From a checkpoint of a small class-conditioned image flow-matching model.
Model: norm layernorm, layers 8.
Data: trained on dead-leaves pictures: piles of overlapping shapes, 72500 training examples, 46.6 epochs.
Rows from block 2, named by matrix and row number. Rows with one number belong to one attention dimension. Each number is 500 + 40 x the weight over the matrix's rms, rounded and kept within 0 to 999. All counts start at 0. Numbers have three digits each.
# v: attention query, key and value (stacked) (model.blocks.2.attn.qkv.weight, 576x192, the v third), inputs 96-191
# proj: attention output (model.blocks.2.attn.proj.weight, 192x192, transposed), outputs 96-191
v.6:507594602494547535528551469386512536510537467518613505546535556507554503549449515548579519549389516511477579443506504407496451479519471513319540498486544563545515554495504497505508440532513555542517561521569530564491603528481515454460501514568408529497425437548483497455500434517508505520
proj.6:562496516499548526482484412521493498478431489477515545644485567531436516442438503461521469384557545460473494466631452477564541557565526494664488463488511548493448516511460480508478524513556483462598485349492501504572488491486457543484531516512647510546422657604531481494517499455534427532
v.7:480610604500580494561487459474503528501398433526562461531565496487538420548444465540477430539487504491495497484506465491507553504496528475488477518537494433473477465543459443463463648453524461460496483437494503552456412508527379490416481427481382580476509554563464494496490508482507473511
proj.7:482553628437451562496522451455470478412594546524520510583435548562465499418536541453597523478506486481494542474580518504498465483551512476522482535513529469554524487490493553548569437445552479477522492433484478474509525489441481517455545490512612463491539565581568473528499530471524449486
v.8:516491513496500469481476493500498476485477492426549483481513479471540509428476628512448511522448493521518524503508546523519452510498485502521504516489503493448467477536459467518527505520507523484488493498508522534489501513466474486516525520493476485533499523447505496481512508529497491480
proj.8:510515538492483533503495507508578540488478487526443493535548535485509545502495456544543433460394489501495480500512487601493551485507536499492521516499511483474467527511491511498502492489501497496486519453495523469517505517516480553464534513484535491506467511464527467528482494501461514489
v.9:498474527530474473488463548445514474526481458416476492524445481501477491487492392494436535490530490489493465518476484532550604481485500483532504477558489557554501478512534449518489508456499461495472506504463470542528545493493488483583478470530500521514563552550465506493469501557469486501
proj.9:460512550529515430460509542479476544491562483466420499512502461489577549530521608505514477503455527535497476504462498569449336493481496502466527538546534489476527499514447531464499504514508499490515491547503540484454498489479523503533515504533449514490463533437429488467472461531431482497
v.10:520468481489523419437474466373501489508552472556560514474547564585489448504492530535513464496507521465521456444490483535525559512495486491619522470454488537543496542406522511517533449594468533482514433409497479368504582496519510492509515537502539454485386433458521523508531545391471436447
proj.10:461462419525513431494486488557518482535470417592561522586510433581476483567507417530447544532505548498457545576488498459499472485539531508414459464484531562538521464479589556449457509491498522449448562392503509625477436521467507430522507542465545448557500431553476533479476498483525517518
v.11:481415481493448497420481470495501525485566591506479496471444526507467464476549540457575524515529455494453478517479506525520495520489504456509531489428508541493515500435552512498500464457492522506512548528488519525500516498502543510515501537564484457476520477482523504533493458429486494492
proj.11:593445476514513458487509517525511471577540523483534489505525514448497495540487434489466460494513451501478532499463512531573499511467517495515460472475518499490493540490505468500485516473461511498460449459514497457516438459522529515508448524445508532547476506469429540460489486510498550522
v.12:473479416493465533507490516457524530528534484481501503495499509518498493483495539473529571516439492528500523458495512531489508495494477531393512534498507537527505487483480505511498365528465516493500536512473524532518543493488503462501529530496463474512534489463496507525511483520497515503
proj.12:508495463517512531488524442484534486553439499497476454511564507500520530523451493504499450452425490522483521484473473508509488496479526488586531482505477487467471499496487478508496579531494476511506476514465550483507484496519500536531470504506523526527512479470479497468486496488468501499
v.13:571511495527481520485483504475483487483491515508546484471527498530563569510432613538440584501645510512532569519484484523550479513435503508436525483439504461507483525476495500575489488493498491471473482442499521414494528511490492430479529504532451481486511451493512497498527508498470479454
proj.13:473479468548520440506485474521546484521465461489456531553553495509459486463518389526486452453376490504486465519495476471519533482539498478559495494514497518517476495537529495507494491532504500507480520452497489543499495487502503514475460491475562528494504454476503517459501466543545485520
v.14:490442491503507508509504499466478534522525513507469488497459482516497499521527525482526496487569516482510421512469452474485548508478486490500487491510507465542491500476527517496491444530507426479492495516487474547503469504495460493437536457510472514510541483474460500494485508540501494475
proj.14:533472534418503508508528449515442441479498508510521520496542510526450464486521449488466514487515558493501591499457517522481518526491512509479488504477515512519517510495481538538477545467505500475477507519483486458503468480474463521518529470425538512499474577487487488527510537507546503486
v.15:512495468495468485496533477477504486500475496583516469511572487564532554550479474510492519484441486519509640482481505494467496504437508497508516508519462416539514545448489541507496451494506515519480477511548504460500472486506480517434452479485429485468489508470477496528495559487510513528
proj.15:471491375479503577516477404516472470527436493539558481524512524516445513483496551508441566546537485502517464508517520394535556506533506523483470499519503453557488503541526433532500546531522466496465528515502457497487542504497464463470463510503583466545514498491522485474484532504552512484
v.16:509491501491505410474479521574511507478487518529564479455499455510488474474494645481519529528423487504510515491510551516513450532511479458439464497435523418468463487494466498559516557513487533519520511523461521559477449528515468490421542518492450495504431531502498496525503518482491499510
proj.16:523519500469522519493510470508550471523474503583446502487538557536468512488474425502536453494425493497499535496527474521524637503509562501523469477461514479542476520512540499461492432469468508472445504477486491462498483527522457529407517528462582489532493491487515490543491549500539492492
v.17:541575520501452402491492505570474468512489480466525494547484580505489429531489422531516466538659529467427473509469484477542549521507531476562516467486457546549460499464524496554485493405491469471594448540449481451539502410574474491596456484496524540498554494546525539490506546448470459486
proj.17:455519522618557456514528604449473550453611452481577472462519511516539496479588491521424484499496430474537439575483578435483407515562319453426361524508558520532504504541565544444495562440475606490423429514533487496467432493504554468541509441424495579467489591506459539436567467509477511518
v.18:492608528521560493523480499471489491460401463513483490493543414532503475585479469444488416468577499472498516492466465508491507504525489487622493509515489398420512501524433503399506669480536570464527450500517482482459404488512473499503500495425497519492587540553502491416502518535530499459
proj.18:444549542506403534506553530523492523450638545491569447496424547529475451480569476462540539530531490487522455491578556523467510458479500509435523529531494503554558448500513531543509472506544525562518512511505469544499574506445520458495507515536500418425578528524590468561474563522516481489
v.19:501488509504504505483471508446499446467495504446535481517542521494526486478506416500463527498433452516501544474487536522516556488491558504558548498488476575493508534488515503494482500478514503472453506413523491463489517425469538507605449531483517486494552523471523502520501554474470477501
proj.19:448516439560538425507489574483559557535544494419506483537506451496545541551494568494468505537491481516463458521471527501491323477509465492466504518578495481491473479516495500516522516574499455487492470492494526455466583480519528431527447544585427506513511425487467477403454438514413501473
v.20:501496386509488466481482515471522489510473564587490448531527458507524492593525423478527484469446500523515657467499525507481508499467490507367499500554481467471527539443499534447521538517494475511499500562495501515490446465518456459495490453499452469462467565529525478557478576487512497549
proj.20:485503395493509519479476496465493436557488547522530493516520527516503484500483584470442574536533512504493474504515523353505465491528496483582452489564506467514495479510521441543492459530511430514467476550516450485491500490485530446457500501513530502534548471533485520451468528490514501519
v.21:528468494477521473506470504517485493506523546408578531528468520476521509450473618510484532506568510532508487491479516520508499508476479511411526514508504595520494504536498495495484499513469483514486528540513511478511517514467467464550528504516419468514496491488506495518508488486502490499
proj.21:512480522525497539493511512497576505504482503464436526527536490474529492513479434506518416413361521517512496514473478503522483481514481523550525511521493534452504531488510530528491439500483513519505505470483526509473456489497529533513533495487544536507497463474492457486505448532417522528
v.22:498520525504491575515532546371480566518531470546558515569549544480485539461463496542516505508505539515498558519459485463464500487500483547410573519540513582519501484538531516541477378503461534492548507440536538420546567517467498448445491515496485518521513429472492521485510540493513492491
proj.22:486516474545498573526492399573486500473326441479601551531501532505468470497419495479461535479493457481492515539510465429528472507552497487545577501546398639453471527423519464508523573563523479501528516493491551619521495489489492503550498443514525510509562444602536496463519564485508465489
v.23:476479507519462580551520469427500506477472505503462543492461489477487447534539491454523465464490459508521552510500476552489492503533506503633489494480512463461532478478508493429507630453529506506509463457518493516458470571540483495442446474514487471437419496516516460476481483484494506510
proj.23:503468474467424477506500533556474506480462550448534522571425525425437524512516516450518565538577503470527497475515522502491442424499499510474512503505474499546518514506522510551513385513506484481490522462506410520535576470503527459426457519508479480492547559516535499484523498491513501500
v.24:560536595501585465453441503470480530529554547517544532487505550576572529436456505485492417523522539500512455508479490442500522528382534527528508470574467458549472575499526508587431479450504467488431478516515490458563537507512433437484460501495585515471471482519477506485507543495506463455
proj.24:420511568493504521517495503539481486480541437524512516512452402596434429409532430500446521452567527488516486564447502503481506564569479484433431502532508508513534521548510471473504500458481563454555583484475479550528408475445463510520532454432476511432479490472480541484525550572523489497
v.25:463512549403543482512490450491508541530496445513609479481576515472443533413446493535505527485478488526521444467448519418494523493441519491449452563516519505540519484490519426612431379544508405456486503437494464398542561490443468526499531438458469521543617435471413520573506440586506519492
proj.25:499573548532578512494522439476548445483543458494520535511509408544568482497468465441478469518429475519479608521467497474487523481512512491494557531528511520482529469514467517456559601510527467494582425507487626543459533460412561529617472439597524547515532438521417563465476509544508454412
v.26:460464542523456433452470551504496477538530428486468472530500489497419471484531393469466504449477494484466546496486518549505518503470497464655527516547509503462507435565500540459538501540499463477565399511403419374539463469516545468583464509454578515537493464516487535470480561537516483480
proj.26:472517505540484515479432584491526530482477479542579514410445481546513454560505561482493526600524519511509441503474546544451463472498548546354526525504444518483520513467558534444452495496517530569460520573497511594466530557505465463529452477516371439472587387497521486531460542471458492501
v.27:491558543491550530473469496575495514489484454554518446488564506449479485472434512536448468478443510513492528514490536455509485506450515496483538532553524463444489446603500482518514577462471495493495490447464517439487452498485459493454490493474506524531521514552498508483504564517517487475
proj.27:469579566519463504505507477517525499464492477542503522449472510538488469467504493506577546513447452498486502514522499530489542500534564531435573505510445542485502533456553473485508447508505487538494577526501528559490528529492464526477447460522469448476583340518569490587492554519532459506
v.28:500512539533522433501491479555511448510472494530492470498536520531491487520529462521535558526492504492505513468471525462521455491436498493485492485542514499577503525502519474520521462520484438521525510543473501500500484479496533465607522502511453482513499451518460516487514413559484501538
proj.28:527483479566588436512502497423536510521564514535476501522477510514544556517520565493495407470477548453489454432546482489543542515509532496512435507500559427513485498521499527463456530494528513525545443458481512509489518524497470536556526544536518494531440523465464491445536455575513473481
v.29:449501480499469531477474455560498504500485527533447478519466487538483506486537497432541506464496481520494596502521521526452492505547486478575498532510500461474522498465473544466515523459520538478536440552504495491507442509521523499464490512454495470484603485500497496466471525477531533459
proj.29:532517412529454594510507449506506492554488543494580455483499565485458493515493481467460536530550496530502463470513514442504541494453506551476493483503471497532520500519507427524505529505520482530455487587497452469515565490501517460489410507508500472501556442481505524487499514465503517542
v.30:506525483459522558489512563529504556464459498561557522521575526492544518422363493541485494495583510529569505512501481480504491484460496504345519543524504503467490483535486470513470638456465536490450442459566580471459466487431375566406436523468396501465492575508485492530510493395508507519
proj.30:439540503544463530489538440487459438534480468476429566468531438461524464469485589484541549510406473522458551529539437420511526505524468536566557488593470574476518501476496413518485371531503460523446531547511498503495506488500601457478392476545550515524563358582526538490467527514543494548
v.31:497516538503502493529519521492493506487506503514478526531475520472457470540521401483514402517542499474502449517514473503477523481518500498606527507515479439517492496512500490474487607482519532514541489481514497526502477487501507547494472514484600532511557519554489484453478536521529509489
proj.31:504514539478477570499514525504435510482535507500557466440420495492530473501525549473508545545599494489510493518500512524468486511495510512440493532512496485498537498496488504497511491487524516515505502528536498514523514510482503471530524508509438488481493528510493488538499553467480498513
v.32:527417518540450475492503529381492443490538503482501579525478554515514555452555512533462537514525497490545587521486488454514493481471515522578536476457496480518515503454492497574461484511508476512479535540527506467502569496525538453537515476530563485512493510462541492458509480531492510489
proj.32:510440508551528515523454558558499530504489452522526525581536419441556555510474486540483441519542507510523413560481494511480500474483528456462496508476500511494488491578467479445526484514501464484492547426523475560510538528527465496526557514507516497472511542435462526461504514495485577489
v.33:493595511525516477508514516443513480475431459532515464538608482534483431655485432550506457526479500458491541449498499423501471484517488509505570479519489501467511491537434470442510508540513498498523485516457537450455502445458492434561502495481505536531481521563497520500482485469504481443
proj.33:434554465572491448485532520504501543491551480495534476541444511534523545502509561488519517496521511500483452490569523456461482437560503428508477499550504529502501472473506518519520488543565492484558447498495501576497565526462553471523510462609514478448554560589532529483467532459527456497
v.34:428499443503487482503512481506523504519461505635444480505537490538492514561498412481568451462505492474502565482499451494509517492489518537476470499495488413475531548439514524466517454511485501497521477571500455471496488477555523491427532461491472494461445497494509503536494522515477504531
proj.34:515495421496515487504479463474393440522512519544563517502488459491479486495555542495441580543607515492497496503524534384479529532486490493526446485485527477552541483506519468507489545488511488469500467558505462501516530501504498445480481494478549473506529525528468540488503515509598513489
v.35:520511458475548434498485470537484525516542520498510499493496523550535483489505560481580514562597523498472503501505499474537509521466534510437506480482486504525488532500474525511479487520488544507506518571530505484507448509516533463523562503473584504484552480502566523518515547463498491489
proj.35:493481465530526536497498538490505502528553475489489472473514516492498465513546343505449476439496469520510442566478525448548507516480442492550449507484520506501478496525488451494507521463484568522481460531517493566532465471479521477526525468451492551473529569473476529471508506519468505486
v.36:519465432476455468464474455563512512494484511518454462473470514525479428499535520495462542480447492500490496505549520572522546502528504458455460506494511548483485448457523496494517538503484503480478519463421510484471483478558489540451492475512448484456431522507517494549505511482470500507
proj.36:534443498490500436494514499474525475553496523551467525534515510505493532519448496520526507511465500511505534466464490462535471496460524509522476469442520467539433505491528511492510467461431466473429508449483494436439472494519484506436481522436528514568489435470489478503498432524501529532
v.37:522508500509524467490500482521493513509451459518522462513520498471499462523471480506480456531474484476470501491471509488504561503500493487488484474487509506440477492502491476482517507492498519491529494520483483466515473499502451511459517461479500540514520548535499510473470588490487485470
proj.37:481530519448543480472504493542477501488526484543540517508481531514495506494532523480497554519487489506481492530536518495501486506498498519471485482455500508528453523507499540484523500473498484466487459532522501519476544511493495479483540513468528473491514548521514533554474503487497500501